From a checkpoint of a small segmentation model.
Training: soap at rate 0.0029, held-out accuracy 99%.
Data: 195000 training examples, 1.7 epochs.
Rows from block 8 of the encoder of a small segmentation model, named by matrix and row number. Rows with one number belong to one neuron. Each number is 128 + 32 x the weight over its row's rms, rounded and kept within 0 to 255. All counts start at 0.
After each neuron's rows are labels from the 100 images, of 14976, where the neuron reaches its highest value: "strongest on" is what is common among them; "colour at peak" is the nearest of a few named colours to the mean colour under the peak. Only what is clearly more common there than usual is listed. The data: analogue clock faces. In brackets: how many of the 100, against the usual share in percent.
# fc1: MLP up (encoder.blocks.8.mlp.fc1.weight, 640x160), inputs 80-159
# fc2: MLP down (encoder.blocks.8.mlp.fc2.weight, 160x640, transposed), outputs 80-159

fc1.284 [107 154 186 158 120 137 176  71  91 141 135 134 131 186  93 122 139  89 133 107 106 113 169 103  85  84 113 163 179 119 172 110 164 123 128  61 104 104 134 240 151 133 111  95 156 152 141 129 147 145 165 131 132 118 161 106  91 125 157 140  60 127 118 144 145 109 118 122 105 132  97 110 137  90 135  69 127 133 120 135]
fc2.284 [181 111 108 200 156 112 113 159 114 134 139 128 158 170 129 134 154 125 222 110 105 118  98 148 133 151  95 173 132 105 131 136 149  48 123 124 133  89 127 117 114 164 106 174 165 158 173 191 161 154 138  91  47 108 126  69 163 119 154 100 124  84 154 118  95 136 118 132 102  86 114 121  73 133 114  61 145  84 154 151]
strongest on: dark face (68 vs 34.9)
colour at peak: brown (51 vs 20.7)

fc1.548 [123 108 127 151 115 118 102 109 105 122 123 128 123 146 151 162 110 135 109 161 133 151 178 142 132 181 175 173 171 119 213 118  87  63 171 116 157  86  80 139 159 147 154 134  85 120 141 163  61 175 135 142 130 103 142 129 119 127  96 176 132  65 146 177  95 103 151  75 133  76 143 143  88 110 195 130 123 113 162 115]
fc2.548 [170 128 163 173 164 119 100 166 102 119 161 118 127  94  95 149  75 114 144 111 117 175 169 100 227 134 138 123  85 138 121 139  75  88 171  79  91 133 109 165 125 155 160 144  91 153 168 138 162 143 151 115 141 116 136 144  79 135  93 138 150 117 100 161 159  81 151 125 108 107 148 160 113 119 138 178  78 108 138 153]
strongest on: dark face (75 vs 34.9)
colour at peak: brown (52 vs 20.7); black (28 vs 9.9)

fc1.82 [156 127 133 162 147 140 137  91 168 139 132 122 119 111 117 147 132 125 164 142  86 175 146 151 125 132 164  96 213 117 144  79 169 209 125  88 140 112 170 165 142 168 133 186 115 168 166 162 127 143 131  94 141 174 185 126  83 119 203 143  85 134  94  81 159 209 181 122 166 142 204 101  98 153 130 149 115 119 140 175]
fc2.82 [108 146 121  87 113  72 130 156 207 137 157  61 114 136 109 155 118 174 127 122 155  59  90 111 121  54 114 201 153 181 165 165  73 136 101 115 103 124 150 163 131 137 158 107 147  89 142 128 145 145 150 173  69 191 144 108  86 101 135 145  93 203 134  65 155 172  57 131 122  81 126 112 168  57 124 106 170 136 118  90]
strongest on: dots (63 vs 25.1)
colour at peak: grey (66 vs 33.7)

fc1.14 [ 84 108 114 131 151 145 206 177 181 119 127 133 154 147 122 113 173 203 182 130  90 130  94 165 150 115 106  88  96 129 170 145 145 190 149 134 129 131 125 112  67 133 158  70 148 161 106 149 109 160 131 103 151 121 126 107 117 141  82 154 170 110 130 115 112 175 138  92 170 176 123 133 183 172 191 162 109 177 174  42]
fc2.14 [127 172 116  54 231 156 156 166 193 126  70 127 125 146 129 161 105 117 101 130 154 144 149  79 139 175 146 197 123 134 139 134  94  98 133 120 111 171 164 154 117 152 110  83 160 175  53 110 195 100 151 112 106 151 160 103 178 150 182  78 130  88 177 130  86 143 107 185 107 152  78 112 106 181 172 132 111 126 174  81]
strongest on: four ticks (56 vs 24.7)
colour at peak: pink (45 vs 20.9)

fc1.205 [122 106  98 189 110 153 118 113  67 153 101 140 113 149 148  65 117 169 126 137 165 112 109 123  91 151 192 129 156  90 107  87 125 148 107 105  66  68 125 101 152 136 117 116 100 107 135 197  97 145 120  65 121 132 108 109 200 103 125  94 111 150 117 151 140 112 139 151 181 128 114 123 148 103 165  91 114 213 140 177]
fc2.205 [152  96 144 160 116 210 135 160 118 174 130 120 128 187 151 167 166 131 136 124 153 112 131 123 145 144 149 112 164 142 120  71  53 147 117 130 113  57 213 161 161  20 136 121 111  58 117 163 146  77 116 125  81 130  72 162  88 167 124 140 126 110 171 148 149 163  98 113 104 119 160  77 125  56 128 121 133 117  71  90]
strongest on: hour 11 (25 vs 8.2)
colour at peak: grey (62 vs 33.7)

fc1.544 [150 148 105 201 111  58  97 167 185 182 147 130 156 124 132  91  99 124 145 147 169  76 141 114 122 144 127 155 203 147  95 135 128 153 200 140  64 111 114 128 157 135 110 109 149 162 127 114 174 109 140 160 126 128 104 114 117 105 147 188  93  84  61 105 100 194 152  95 153 160 107 141 162 127 150 127 166 123 123 155]
fc2.544 [135 122 144 179 101 127  99  74 142 178 173 155 116 104 133 109 153  98 132 106 112  98 117 133  95 167 112 145 141 100 186 107 138 139 152 150 136 114 141  76 201 137 138  94 207 124 185  85  55 126 100 163  82 137 149  69 102 119 104 112 123 111 134 180  37 210 155  67 157 165 117 132 176 146 150 114 139 110  59  96]
strongest on: dots (52 vs 25.1)
colour at peak: pink (58 vs 20.9); white (28 vs 9)

fc1.402 [108 142 106 152 127 129  87 107 190 131 114 146 153 172 152  83  98 128 132 186 126 107 137 142 165 142  96 165 125 155 114 114 150 149 109 136 112 148  87 143 108 108 122 117 108 104 131 230 172 140  97  76 195 120  97 128  92 122  72 155 102 105 141  64  55 135 165 152 128  82 131 154 106 125  61 137 133 209 116  68]
fc2.402 [206 116  84  77 136 182  97 149 123 143 116 134  97 115  86 100 139  89 115 191  97  96 130 150 142  64 110 162 106 105 166 161 121 121 104 105 189 127 160 108 160 151 170 118  83 138 117 119  95  71 140 204 127 168  96 140 158 172 155 154  95 138  85 140 156 132  77 186 147  81 154 150 138 119 160  88 162 105 135 143]
strongest on: square case (60 vs 29.7)
colour at peak: grey (67 vs 33.7)